config = dict(
    dataset='numbers of one to four digits printed on busy colour backdrops',
    train_examples=147500,
    image_size=48,
    encoder_norm='groupnorm',
    encoder_stem='single',
    decoder_mlp_ratio=2,
    decoder_fused_qkv=True,
    decoder_connector='mlp',
    lr=0.002,
    grad_clip=3.0,
    batch_size=128,
)
Rows from block 5 of the image encoder of a small encoder-decoder image transcriber, named by matrix and row number. Rows with one number belong to one channel. Each number is 128 + 24 x the weight over its row's rms, rounded and kept within 0 to 255. All counts start at 0. Numbers have three digits each. After the name is the row's rms in percent of the matrix's.
After each channel's rows are labels from the 100 images, of 14976, where the channel reaches its highest value: "strongest on" is what is common among them. Only what is clearly more common there than usual is listed. The data: numbers of one to four digits printed on busy colour backdrops. In brackets: how many of the 100.
# convs0: expand pointwise conv (encoder.blocks.5.convs.0.weight, 384x64x1x1), inputs 0-63
# convs1: depthwise 5x5 conv (encoder.blocks.5.convs.1.weight, 384x1x5x5), a 5x5 kernel
# convs2: project pointwise conv (encoder.blocks.5.convs.2.weight, 64x384x1x1, transposed), outputs 0-63

convs0.38 095:148112127119107095148160114152092154128104148146137121129195138142125102102157165121140143133157133151149127113139172111163129147161170073141167109148121132100134127092138137133095155135097154
convs1.38 054:118139088118110111132101149152091117095130103137134096141094142162113175154
convs2.38 034:083102154123140006125136125144145135128126142121124083130112128141102122112124110129160142121124118088116140135114154147111097134130108099099154118118131133159137114162132135138124109139087121
strongest on: the digit 9 (94); length: three (55); last digit: 9 (41); first digit: 9 (35)

convs0.119 113:139119100119155103139127141135100087144154093130112114107141130111146138128084170112101141183108135143112119125121151147130102109165136146097139170094150114167090150147107162133174111082118142
convs1.119 108:127102140120116131127197133134132132204121102124116125112113101116133114138
convs2.119 135:129112133130106151121099141082164171106143164116174140125101132187116147096158089130129142149149110110123123103140125141105114143098105145140106098127149130117177099143133123145093121176113091
strongest on: the digit 6 (66); serif (55); last digit: 6 (41); first digit: 6 (35)

convs0.287 099:117140149145123150116115094100093094142099150145131120113114117059128121135170163158132110095147136138150151112125099119171150167106133126113119114132121134102155125110078109077091126152113095
convs1.287 110:142137124154142121118075135131167117076140101121104073147121133117112149138
convs2.287 127:128173105180081137116146102109114127134135149131119133122107114130134168142139151142127134130145122107129085083125136130154141179122179125099105111103141151102136090138072083122119153147094115
strongest on: length: one (71); last digit: 3 (30); first digit: 3 (27)

convs0.128 100:144099112102117094135123141136096093129127114141136160161192128166141113098137136120119123130138142151105124118088168124143128132128154106154177111124115099076121135076136144158105112125096175
convs1.128 049:172137100159141160128095116119170176133127096105118130092115121150131108123
convs2.128 047:089132128167120131127117126109095145112174148130134143168125122154147120105147105151097104124147125107136079117084171150129123148137123101125149190114182093107105143146127105093139110141141158
strongest on: on a plate (65); the digit 1 (57); last digit: 1 (52); first digit: 1 (45)

convs0.369 110:135126161104149121112072129103170177121132138110156112148127135138098077130129113168133112123168124111166130155108129139098104094091089139142125122128149079128175099109139143131114101100131128
convs1.369 130:090158100122079116139115146108130113137162122150086151135119164095116116153
convs2.369 120:154154108127124158112107140123093163127118117137153137173131152137111125077126110121149126106125078165145151106142100091103150156159106173150155136133095089144075137101147121091138118126116119
strongest on: the digit 4 (56); first digit: 4 (40); last digit: 4 (29); last digit: 9 (28)

convs0.64 117:134161114110145104144138084087088107136141107083072129147152145141139141159133156154134132103121114112135105130127139173090127151142153125139163121094119114113137115099054102126114111095120130
convs1.64 137:116176173099117128160162130139134154143121120123101091116116114098124086111
convs2.64 137:118155144120145117121139104134101113104128112147096127142150123108129104145099148091140062086118134138126093134082151100127120071171111120105149152133162131153099176123141142147164108127144158
strongest on: the digit 3 (93); last digit: 3 (76); first digit: 3 (75); length: one (75)

convs0.92 130:076112092136111148108147130144099100145145140143083141134155089097145141179126144120116145133116110090126097096132124150169121120095170126102083118083123117119115101083136122141111125098106123
convs1.92 154:114109106087100103109112097102127112105142134129125176168122135136169159110
convs2.92 159:163147117132092134158141104098133159129111135093147112100113150134136070125126122114119129098159111108183141139118120086114141148118109114111154104181124154103136109147085122084109161167110121
strongest on: the digit 8 (98); last digit: 8 (88); first digit: 8 (78); length: one (69)

convs0.216 128:128134115148184112101139122055157140147137119113141130105127132151130161167073126144139152127135101110115139123129118139068131119149121143113127134141096135116150068160141073143123148116110129
convs1.216 155:133112120159090123088113122112155098130149104145080150138104152090147142106
convs2.216 159:129154090168109148156142144143082150157144122136128112134124139110120142101132142131149121129097086175140088106144121094093151157181143139132113165148093112124104119140161085076132108123131124
strongest on: the digit 4 (76); last digit: 4 (54)

convs0.170 122:109120167114133152128159117119148169116110154163086133095123092122131153144086128123136153113129156147109123156161127147107120152151118095155119114142108182169137133126155105167119160182158116
convs1.170 138:114128173165144129120159152109137111141151117127120084131121145130069093108
convs2.170 153:118106124148144145121158138092139107161101113138146100108111106083162090095109149107093107114120159170104145165105118091099110096149088128123119167144152145126140141127146128107142160153175133
strongest on: the digit 7 (100); last digit: 7 (96); length: one (93)

convs0.72 089:136139122090135135125147139113183156135121128160142078107117096141143120109133126114098154112149139122096157150143131098088091145164096111168137139174125129084127101148175113157125131151124166
convs1.72 116:113153137120128104150120110126148075078101115117122092125128127076152139108
convs2.72 093:107106119157131154106122139071185141107094116103134135086073123102147087128089126129114151120163119138138147156122118097098136125098080166145142127125133133130156090127124145127145127143164108
strongest on: the digit 7 (82); length: four (74); last digit: 7 (45)

convs0.116 121:133087157111166130125092178152151139101106121076140152135154134144157118124115109122105133145116114130106123153128134147110125087107085146141156139135184119147096131125153175175170144118128144
convs1.116 157:130125126116139116119088077111123090058102128134129089117146140139128127134
convs2.116 166:106090125104131114129121172138132135090144132072122161177137118161130116120109070129105130154107126140119121165127144126114115063119096140117109128110142117144085143127149174149148103135166140
strongest on: the digit 9 (87); first digit: 9 (49); last digit: 9 (30)

convs0.191 117:128116161116145146102095148144142176122117143111116156138133138151149138169141112163128123150090122114131116138095112192088117101111106153173158153102141092143124129122127114164162114091165109
convs1.191 130:135169130152141120166163129141132197159127138126142102106139128145121094120
convs2.191 153:128107146092172086149102156136124115133161114123108150148145152145111122135103112135139102142122125157147152111104090118112167108159118155149132144142108121156102175149149167125152070081145157
strongest on: the digit 9 (76); length: one (76); first digit: 9 (65); last digit: 9 (65)

convs0.41 119:106109112118150107133156164134137122108136108090085134116142103130168149165108133136075151156114132123105097164108163143112093114153090115121150174099170127140096125138131150153155129089145144
convs1.41 128:100103085105126101096114089115130145149092138135150167104125150141163112121
convs2.41 128:122105113101140088102128152098132131149140112098081117131181100127117081139093125132074145170133139122134153152126111114123087100107129143111129137131090120164107138108166185131158131114138132
strongest on: the digit 0 (95); first digit: 0 (86); last digit: 0 (81); length: one (77)

convs0.361 078:158134069114129108113101117133118126119074106142155130151147159171129099103122121108133139129149106148129133094138148109137150142139136157156194119132124085086124082110172158125125143110103133
convs1.361 057:121161114096115101135143112127115141170122144109094097085130165147138162160
convs2.361 098:085108128161124114115111147130117147110171152106137153161122123156113149099151074144088112152117125155153069122106149154106125135159107106089129163112153145141102122146135109072122112112126109
strongest on: on a plate (71); grey ink (43); last digit: 8 (27)

convs0.142 104:141122171135102183141127168162109149134121138145147150126099117076154165096124157112126163159107149149096144160158097119137149110138143144144095143161113134164122153148138152125133119175136106
convs1.142 130:144150126144106130118098155143133103089117139165087082122114124091091122110
convs2.142 124:154114197140123144100130172140088162130137145132136148136114142107119118078146098155100099155131147187153168141137068118125145124159128116138128126155100143152129151141134152147137119119143115
strongest on: length: four (63); the digit 8 (54)

convs0.69 104:086125101119119104167111134113169137100167141140145106108088114124106109133108106158139155102166092121134119171081156118123116125133088108129136169141136118105121110153142131094102083093154146
convs1.69 132:115093119133131129076110123145107088089105115139129126135071121125141154099
convs2.69 099:115138141112128157150111117141121195166155113147110138131150153173130165134140141072162107108125163140136122125133133151127137136148136099121126084121095115136151129096127079113121152174076136
strongest on: the digit 2 (87); length: three (72); last digit: 2 (33); first digit: 2 (31)

convs0.27 070:152107147132100099132165121135081114133072136152149148157179134153125133093171136141125157142176129162128126122136144120159131154140148098151153104143125148081132136104124128163081153142118145
convs1.27 046:128121108073120145110121140121102122120056123082107127107125128129106130105
convs2.27 046:129152133169139094107141110096124098125113100135149153161131096136125130129101124142130104127119095105100058121071088101088125121138111135098143171114157118115098126156112131137142095155161124
strongest on: the digit 0 (91); length: four (70); on a plate (68); first digit: 0 (36)

convs0.23 108:136121145095111097170160128144176161144108126141113098113108105132100138138122117150109128105160126131140120185080138160114112120119100112133157144153151120123125136139163138137114144140216143
convs1.23 135:159141107098127130115082119139115137099088141123167153080117117140166115130
convs2.23 145:138100152075126108175188112105141124150127113128105105109148141120157108101135155095107123120119168148110121180135166144104081103159104092135123151168153134132133146123142135101124147124142142
strongest on: the digit 7 (72); last digit: 7 (43); first digit: 7 (36)

convs0.224 118:144139086167138122144141133152093086165111071169120146115110137129139142101086132096145125106116113156107134092147114092137125186180133135125140114116081147110091137135123117116132123134144110
convs1.224 142:147105116148146146116108142095123109132121089087112153103114095139156105078
convs2.224 124:136140138133090146183129132153134151140148146152133106094092103093095135128115151141128124142104095157113126150177175134106131126155139145121103110170109127104141154158178143133108080129168118
strongest on: length: three (94); italic (86)

convs0.326 071:153125065122116110135114136137108137112084121128152139142145140163131151094134128105129140135159123155112139122123163106154181149137145137159200111112119099077081111100140165127122137112115120
convs1.326 052:142131115133145112123094116144104141118124094133150148145079177096101170143
convs2.326 064:109101111163125145128094139117142156181152116120173100129118153126121145109157115132108148139104134143133113131092152149074143144156109114087150165139120152141129125147123101044126147149135114
strongest on: the digit 8 (48); first digit: 8 (29)

convs0.327 066:156119064103117095132122104132118145101079131135151121139145143163115122099142127110136148142152132155120137124144183120146163139152144129152198110132127108073103102116162157130112134110104126
convs1.327 046:101143150126139067139129145126126112139167129076141124147132132128113164173
convs2.327 071:089112122158132127118108157103114166123167141121149118155138138140105152096140081132109109135132123150161113104097140142105129147148097085084122152117132155135097105129150096045114135107125118
strongest on: grey ink (31); last digit: 1 (27)

convs0.33 103:100135126097104130157148080078157147100134137154124089085096110110101114130135120102142146097154176109130129118152105125141117172104112105142080105131131121109157119119123107103105157172118113
convs1.33 157:137140089093105122112087097132113101085104143109112082120129139117095138142
convs2.33 154:131102123096110108161176131115110091131158149099103118129164085130155129112147141152075159173112151117103091155152154166127118133126154114126103148160146158106130126174126137151116146121118155
strongest on: the digit 7 (89); length: four (53); first digit: 7 (42); last digit: 7 (34)

convs0.227 119:090121108113123113142154087133163126080097167077099126159155097152107146152126093136120127114134145097107107134161154125164113112104114144118111118103181141105083119103145159138125134140112107
convs1.227 201:109128115129103082108126133129093109119139123077099135139126066109151147118
convs2.227 183:116112145101120135101144130064143139121147148090123119166151099162124083129126118142092116153146158104138079145118132126095098099083103124099082120144157119124166098104147132141121144142131152
strongest on: length: one (92); the digit 3 (67); last digit: 3 (66); first digit: 3 (61)

convs0.196 072:145124089137131099135124082132148116091105160134163146130114145186088111108154086116155127128136147148123136097108149130142144131126113137140179082136129124073120106128122132136105103078109094
convs1.196 086:089091107111104106108116123119109106120102121108101125112130078084103104111
convs2.196 087:118132101132140077115115113082141135138133115114133100125144108147090116133111107126103106121123103084116074112088125123084106107111089101069102136152155152115149089150144101112107159141122139
strongest on: grey ink (30); first digit: 1 (28)

convs0.42 123:082148112161111122119155101111124102138139162136122123116112074100131175191135150180140131154126109103100104104099133136122159132137148132094133141146152144107126126162159114135117072120123143
convs1.42 132:108121096122138125114113107140129159169132132126174195129130139162158131145
convs2.42 145:159131134100131116189139112148099100131145152131126126136151104113145104127155134154104124141110143113119155172154100126142153124141135112135123138185111138064119164182096156111078115132124135
strongest on: the digit 2 (100); last digit: 2 (96); first digit: 2 (92); length: one (86)

convs0.78 129:106143094168111105093146127133097103130113133131091134137134107124108148140105129164082150114181098117140094092126172142171113170117160113140144128104133141086133089124132125140092144105104146
convs1.78 183:124112110102111140112078095136148093083118140137104106132143124096102088114
convs2.78 169:104119130099183093092120122105169098111112115125101123147143118141095119133081120129124114118128133132104121128104161143089090095116076156111144133108162129154122139093156132166150127084161118
strongest on: length: four (78); the digit 0 (51); the digit 9 (50)

convs0.105 114:129145127114154103131122108090115104106169114066100122122131128135152124177121142160121124107120111115139104129096133169078138136149125099095163137093135148134104131121064110116148121076115129
convs1.105 175:137109088129130138094088124133121078084122131127092087127139119121111106098
convs2.105 151:158119143119102150157137135119120154127126140090142159139129183161155146122160119129133147149144138122162110115165106159137172157115161124145112079131124126106139090158086116120109153142058128
strongest on: the digit 3 (56); the digit 5 (55); the digit 2 (46); first digit: 3 (34)

convs0.296 072:155126068105121099136117121139112126115078118140153138146148145167131124100128129110137146133157123153118145116128164110145175140142151141154200114119122098078093106102165165117119135112109126
convs1.296 054:119139144117140098114097119122087139136165098121143137128087166103111162170
convs2.296 062:105108125159131131135105141116133168160170118115143106142133143148105152101148087130109125132116115143153081125096160158085145147155100109101124153125122144140116107153143087042115126120127110
strongest on: first digit: 8 (35); last digit: 8 (32); grey ink (29)

convs0.164 118:093119143125146114127109133128160128092156143114126101104110097099122096143099130166090125119158118123117104152079162125099099124135088117133161173155167115120147118145168138132117086083139157
convs1.164 162:149108119109128146079096108139128085088086128115103100110125125115104107106
convs2.164 159:089134131111150129112096104161135148136142131139102143148160143178101144172149121125149121111116132085118109096115158155142094121105120109103135080102137105143138118079105081146117141115079102
strongest on: the digit 2 (86); length: four (62); first digit: 2 (36)

convs0.43 087:154116124118107107142154105150095140117081157146143138144180133159126112100153156120138145127166137152134126110143161114159144152159165082151173102137119129084128123094146136144090151144092148
convs1.43 100:091098109112112103104119121119098104114114116102103113109111087088104098100
convs2.43 119:116139127129137084110144104075154120119123121108106094104136094124103096154094121134094108120133109086132061129096132130091088109115104099063114137139160148130125101139144111106129130119131139
strongest on: length: four (80); the digit 0 (54); the digit 9 (53); first digit: 9 (25)

convs0.54 108:135114155159135159124097168150101123152099132139158098086131120069149111096151144121119118111104093154112188145131103080172131103139101151131120132168134126142099142131129151119151128135124100
convs1.54 116:067080122127102100093120139119140116103132129155103091133140138117092123126
convs2.54 119:129118167128122116149123157162076150099151119102135154132121164119168143104161103114129132146131174140151155143139077121172143138148152102149126133125112134147083136160109160087150106142092142
strongest on: on a plate (74); length: three (52)

convs0.309 124:130142091155126141096159143122127100129121086123134137094133134145139106114095114098148155093092053109102132103131107092121095148131119165159122117130071110114099096138137105150130136126161117
convs1.309 143:113086113137106125102134126092124120158137084107102165144098096096158130120
convs2.309 156:128139114136085126175135163166071143128155129129124138144125129132123175097112143124149118153116109183114129126166159118152162136166175129105123109140120154112111177141154151136135124145161159
strongest on: length: three (89); first digit: 6 (28)

convs0.136 097:083117149130130131120124104115130069127169104164159128086126135102130110116145149130144161097145117110106105107076120129122102171122103105140120148165136103143135130135139109076100086101095138
convs1.136 135:139080079109122127121156119114128149146143134139129083066105117143123140118
convs2.136 118:133119152105131142152151116129114115165115136165125096101131099061137101112151175131100093110119178164110161157118101110132135102163109112131130154163137127109139173119148125097090115135135138
strongest on: the digit 2 (74); length: four (67); last digit: 2 (27)

convs0.62 120:109123113115134154094136142135100135138113135152099127150138087032117142158086151123107146145152144117134116141161134142155116113114162159148093165081125111122117106091138141142128159128112130
convs1.62 124:124156145131122131131203160144126132177135118130124124107135085099116111137
convs2.62 168:114139129144138083151144136100098140105125089095120129094136186112146120137089124084151123111172108127167116132126153105161122128160143109127136154112162155162108115147117157085157147125106162
strongest on: the digit 5 (82); length: one (78); last digit: 5 (75); first digit: 5 (71)

convs0.379 121:115117138157154175105110168100119147096141119079137144111138124127180145175111145114128106144124137092129121114108081114104155107104122149155115141152105128080119083161148113131143150136116166
convs1.379 188:150109062138130133097075136128135092094129120119097121128138107097132128118
convs2.379 190:116190137159108126113138090117100124114109148172117115139098103108116122122114130136135066077156106141140096114113158089161115143159125109091120138123189153123134143124124108126128119162132138
strongest on: length: three (69); the digit 4 (59); the digit 6 (54); last digit: 4 (30)

convs0.381 136:101117116155169094090122129088122138099153118111112138106147146155109132145105109145141108109133112111161119106111140143112085139130138108133127132096106128115160061117114062130117182088120122
convs1.381 153:099105112129102096091078117112119130117116118100165134137132088095095136114
convs2.381 149:101114093109125114125153114135157090085111140103097118120148067127154112181118129139085174135116139081094110165138160150139099103089122129111109136108145151112101118122148135151129138131156127
strongest on: length: four (84); the digit 5 (79); first digit: 5 (32)

convs0.110 121:127096142140099163126153171143132144126095155113141163134104108131143165112125097134091171164126139157100145167168108135144129122109120156172099133143131155133127132160150158172122131172162117
convs1.110 155:160124091136127129101082107092109105074123107126108084137135142136130135108
convs2.110 143:126099123131111138107157161105143118120099137088158148127107095125137143119113094147060167175158126124105130156151089137131129130094126143140097126132120169113125108175151164168135162139145132
strongest on: first digit: 7 (26)

convs0.194 086:142116089166116104138109104137127109099116125127166160143149161180092107104145104113173142140137128147121141103110166125163137103093131174150148101100136079100134130107128156132117099106136100
convs1.194 119:093098107108107099101110112109102105112112109100103112112110092094105105103
convs2.194 108:103135120127132091117125110082147127117134127100110101123133090139099114137109097132115113113116112080122074129102114127081100106105089097066083119128128144113129086137137095089100134143132121
strongest on: grey ink (42)

convs0.266 117:106145113103157089154123067059156102118137111136109123124120145141100132163095121120151147082153135116131107111124151154102118189151115103111142114109131154121138115123096090105108131113106121
convs1.266 137:132140185121127126146170131125142105059111122115132110106123140110103104114
convs2.266 134:143171123132135128119140087136118117119120150158111109128116097100122095146122166124135064094122140152111128132071130086126127074165111138086173145162142127123116173121152133135148117133147141
strongest on: length: one (93); the digit 7 (55); last digit: 7 (51); first digit: 1 (35)

convs0.340 125:133154095105116095129144109090115126166135126141119097147124104100107151147155154164099151184153145102142097142125167156134118134123163161145106173111169102107139115137144124135109092096110155
convs1.340 138:118159168139132148179182116131126112136093119123119130081125138145152150135
convs2.340 159:134155160156120113116109156130095147099124112129140147132098166114136123117098112121160111103180116153181169122138103077179158152153151095131139108101095126137112120129096157119139119152118150
strongest on: length: one (97); the digit 6 (66); last digit: 6 (66); first digit: 6 (64)

convs0.276 129:115121162130160125119107101128164159079094155094146154154160163176098130144136086134173127102123109105121117124155128144135111114110104113105126093124163134143149098103120107158107162148109098
convs1.276 154:113141100149097101157130142094134141102141084145122075133083143104126127119
convs2.276 137:172157125134090153133140136118122129148103136119139097148105124087073135091130140136119116136134100180161132124126107110087178137147127174154128126149090122124095151135154146092125088101144109
strongest on: length: four (78); the digit 4 (57); the digit 1 (52)

convs0.143 126:147113169068123138159140119150155141133103122163129120127147116148150147120132139097134177125124178125099146146178108151119139151142136090134097100154099157136103156130160133135125152181112152
convs1.143 146:120113157128115085100117096135132122092074119135128144139128105097082101112
convs2.143 102:099128091174085149131148119089126118069101186080133134122084103105146120114146115172108115123124130157146114131141137099122167157135120156125124121139153152096122112138121119100113111142160114
strongest on: the digit 7 (88); length: four (71); last digit: 7 (42); first digit: 7 (36)

convs0.200 081:145116090164118104134112099136127112091102128126168160131143159181091105104143107114170139137138129147121138098107159131161144102090133170150154098103137086093132126110126157137118103102130099
convs1.200 126:092097110110109098102113116112103105118120113099100115116112088088103104101
convs2.200 119:100135124124135089114126107082150124114134127101110102123133093137098113138109098136111114112120114080123073132105119132082096107105087095067084122132134146117135085137139097096100135140131123
strongest on: grey ink (40)

convs0.93 115:069118155128146141108148113104142146120103148148084098087147070090123128142099139133110143107125153138110113163124155146114098133138100115162136145125149137146163100084146091143107156147147100
convs1.93 129:102096112112135108140147112120133169165139125155162178141136149120101098099
convs2.93 144:128098142098118132142176096104159143130109109161115107091138151106117135088133131082123143102124144157107113140171152152107073133154088124171107131142147120162139128108174110137113155124135098
strongest on: the digit 7 (100); last digit: 7 (94); length: one (88)

convs0.158 107:155163154111121172103139136148141133145126115160144105117127122107116101097126138110097138104118101128073112131104123127088081111108085158177142148162129081147149127121183134153130125128156137
convs1.158 153:125063094130120143123087143138144136090130137149136090135128136111078133122
convs2.158 141:126104180114117096158119164125076165101176131100140143139113150146140145084144108142115110159147144174151124146139123143126117144167141099135129130148150143151131166169119170103149102143117143
strongest on: length: three (81); the digit 1 (55); first digit: 1 (32); last digit: 1 (28)

convs0.156 135:147097116082137067152140132094138100147129074152156119087134155137156170119113154090117137142127140125113174106157120148127115124174144123107096125118135136152106152156128147124160141136099151
convs1.156 146:122139145151148139125168148132145085078128120115101112113099123100105095086
convs2.156 159:167117123115088119158106158139130194100161142095161146129097131174148162084146107110140153164134130130126129131154121147124136122111157165143112107098119110119100131154128162117139099176128112
strongest on: the digit 6 (69); length: four (66); last digit: 4 (30)

convs0.375 073:160125060102124096131110120138119122125084114138151127156143152168129122102137129112130141136162120151126143127134166120143177138140150143153187113123123098067108097106164160116113141108106138
convs1.375 059:111144144157137102129118137111095152152159091091129095136095134144134163171
convs2.375 074:092111121151135108135115144110109156107168154100132149160133141147123151099151071143104105131126116153171077115111148166108142133161110109106129166127141127128103113145129103061110121094119115
strongest on: grey ink (33); last digit: 8 (31)

convs0.370 084:166137076120136113116106113142122117142075106145158129160156159173124098102131120109130145127155097147120115098122144116129148132138127148145187117147120094087128082117176153124118144099095136
convs1.370 100:144165122147140131142133136122123138130132119128123101137132185188158171162
convs2.370 096:096101138149113140127116164173088160116178161122137151174135133137138156095177096152106121166107144184160123132129145158134144133163144125119128153116120121138094154125128122096125107109137102
strongest on: on a plate (72); grey ink (42); last digit: 8 (26)

convs0.160 123:136154147114144124095137139071102141148094148137118109148093097122135132119113107150094091130193127148187137136134102147149176145115153157148115148133154151127107143134128143150162160126117161
convs1.160 140:119122130117111150104095134130119082092145127142082087128144139079095130126
convs2.160 140:080133112126147131105116119158102112162162125127088162168186128173148159175146143129123119144099155095111092086094133157133126122124145130103136143110141122146110132112115105155153147107094137
strongest on: the digit 4 (82); length: four (82)

convs0.28 126:136100156104121175123135160140130114125126110123132164175204137143194134145136141114137156125137108095131106163138128135137126118104126107114081131122123136132079126088147141137126139142092169
convs1.28 159:140147088098123138134087096111134150080098141130116080119137102105112127143
convs2.28 131:111158129161139130084101125097148145127097155130158132147079143125094109134108098149142104091164105129163179095126085072153141135111099135099128117106149128148157111108108125112129125150127108
strongest on: length: one (52); last digit: 6 (30)

convs0.265 113:101118121121164124148133102103141116123142104103084140102148128134161130197081142107128150093119148122116100140103135172088130143158097097119169131097118121127105113101098092108121139088123121
convs1.265 193:141084125135129136077087114134121087076098134121110096128118121125105116142
convs2.265 182:110081155131109141152137173085117166140144140086147147132126148137146140104154102147099155165141146141162125157170128175127147165121142107156101120129128155109160093158100129114098158132114129
strongest on: the digit 5 (58); the digit 4 (55); length: four (51)

convs0.280 083:144118089165115100137114100137123109100110127131166159139150158181089110104148105114170144139141128147120140101107165125166140109092134170152151100109135081093130131109134157133116100103129102
convs1.280 106:092096108108110101100109115114101103111114110101102114114112090091105106102
convs2.280 099:112132113130127089119124110089143130112130132100113093121136094143097109127112098131115107115111106079120066119101113123083098098102090097063093120129135140111123091135140096096106137141129122
strongest on: the digit 7 (51); grey ink (40); first digit: 7 (36); last digit: 7 (33)

convs0.201 084:142117088166115102137111101138124109100113128130166160141146159181090110103146104115171142141139127147119137100108165126166140105092133171149147100105138082094131131112131157134115098103131101
convs1.201 114:092099109108109099100109113111101104114116111098101111114110090093104107102
convs2.201 107:106134119126130090118124108085146128112133128100111099122133092141097113134110097133115112113115111079122070130105118128081099104105089097067084121130131143114131086136138095091101135143132121
strongest on: grey ink (41)

convs0.145 102:120182124100126123095128081101077094124112125133080088136142114081117105139154174157132126106142144117136124121146148132160132156123155124130140120099137115119138124073075104114115121134099123
convs1.145 139:132104118133129145100114122133127083090130115123077072144127119096090125136
convs2.145 155:138131124131119174131138097103152129142098170139144111116116113133114131128165131151125148115135119105118093111155117161098133154109101121134115104147141142084169079132122068141071156140095083
strongest on: the digit 3 (64); the digit 5 (60); length: four (57); first digit: 3 (39)

convs0.13 072:151118118158106100150160094153113117110087148132140133116143136122087150100154125125154153123154153157118142153149181132148120150175127087150170102131107139078130121112131126145076154118118100
convs1.13 063:101133129098117078128097133102102121110141108115120100127159096085099106102
convs2.13 066:090143125159142100111129101113139137119124124128154101138140119147100126139131102165129107131136079090121077120067155138100084118138085115080156140133170123109103103142134092101109113116131109
strongest on: length: four (95); the digit 0 (55); the digit 9 (48)

convs0.149 104:133134120112145125133128150125087137155135136117104134153151094136174165130137149120096111156114162130134120139107139154137188099139172152135155191136135151123093149143137144148168160125125185
convs1.149 110:141155109109134122140103104112137100064104129122103099151120139077108144136
convs2.149 111:150126158129129136140140148183081110162166127115106154152164117133168156113161131150100127164069130126099129139139112164133143133153167121125142134163117144128107137166111129171144149118104156
strongest on: length: four (52); first digit: 7 (28)

convs0.151 101:151105107095115092145130136135097109137130117139139150177194128167138120099145139117111114140134145152112126129102170119141143120131154111156176111133117101073109142078131147157110119131098171
convs1.151 020:165143117097117175109117142153128109118160177116097088122152122129132098123
convs2.151 039:105136143141120153150104117126107125087159106104159131160118125147139124116143112154093124110137122116120111146096174145094120165134121111163139191096175102102104135127085129066143110140136141
strongest on: on a plate (65); the digit 1 (57); last digit: 1 (53); length: one (51)

convs0.243 106:074144140143142140118103102119155146085103177099130115135132104140109129155127102163172132083131086095116154137157114101152133116100101133097106107127158130137111104096118112116117100124108078
convs1.243 105:099163090142128133163089157131154164112161134132159120161117132136100151115
convs2.243 110:150133111151074133167141129149116134156112103139105118093107130085125154100134154111154155100118089160150123140147127112115140155156144141163122136109064113110084134124120111081115092125157106
strongest on: the digit 4 (71); the digit 1 (62); first digit: 4 (41); last digit: 1 (40)

convs0.113 127:106121122142126158085157156109102157126124128129137132139149113110138126128105115123128144156137102100153110135135104115161105099078155181197081181129132095132142089126157149141142149130129146
convs1.113 137:106110104135137117098089125129114169172132134120185146097119107150114114104
convs2.113 157:129113136135100120128124168085122186088102108099131136111103143109137093117088109119120144129173102149186149174168135105136114124130123117155115124102100134155101119131138171096145118155141130
strongest on: the digit 6 (82); serif (55); last digit: 6 (38); first digit: 6 (29)

convs0.355 120:108186101123135098111108106098134134129160161121120091142127081136121143139152127196139085122119081085134143116103160101114124137143148134104150134131150128089118109130130112143137078105124153
convs1.355 136:125095113115133127081075123146135127139123126128166190127125116156159142128
convs2.355 138:140175138118146132150126091151089108143146153170126090135161092129120126122172142152120107112122122100112138139133152146153115153143137116118139145172139126078139144135082099104085142113069115
strongest on: the digit 2 (93); length: one (91); first digit: 2 (90); last digit: 2 (87)

convs0.249 121:098143104168158093121127112115115102141111116109128076092158133110089120130143125163156137097129086115130171147124133092140095132141125150144135126131110096115099108091115099105110121079140076
convs1.249 146:088122117140155154093084139131157145116125131149148122116099096104094107090
convs2.249 128:129117134098144097167171093112145107182137108152113113104164161130150154113152148098149133114113156126105142145143159161123103131162126098130102140163135141121146117150127078117095181119099131
strongest on: length: one (71); the digit 1 (51); first digit: 1 (46); last digit: 1 (44)

convs0.232 094:142120087164111098141121099137127109105112119132163157146152161185089107105144096112171146137145124145126130101114168119170125114088130170149140102110138082104133130106140158123113107111135101
convs1.232 102:164162130147149142144119132127106119088101120138141109135160172167142156166
convs2.232 031:126121162106153117088139130100104126089144151093122149121150135105149118144110152080113116143148138110153097101128073158158118167103165126129106106140182154120137117106145129161133138082100118
strongest on: the digit 4 (56); last digit: 4 (44); first digit: 4 (30)

convs0.320 124:107161141147152123097106116097094104185141132169096109141128125085118161141153167178138118124164099133155117128083142153132151133124165120096127144104139137132140129097086097137122121104105141
convs1.320 146:142165192171136140169161144124127157120110132110130130103127097122118129111
convs2.320 165:146157177157154128106119108151108113147119110158128140150123172117122127141124145108168073090140149148159152113085115103146165117166140090096168118123125145149153156123091114141141144142118153
strongest on: the digit 3 (99); first digit: 3 (99); length: one (99); last digit: 3 (98)

convs0.245 084:142117089166115105137109104138125109098113129129167160140146160180092109104146106114172142141138127147121138100108163127163143102090133173149149099103138081096131130111129157136118099104133101
convs1.245 123:094098108108107099101111112110103105114114111099103113113111089093104104102
convs2.245 114:102135121125133091115125109081148125116133128101110101124134090138099114137109097134113115112119112080122075132103114129081098107104088096067082119129130144114131086137138095092099135142132122
strongest on: grey ink (40)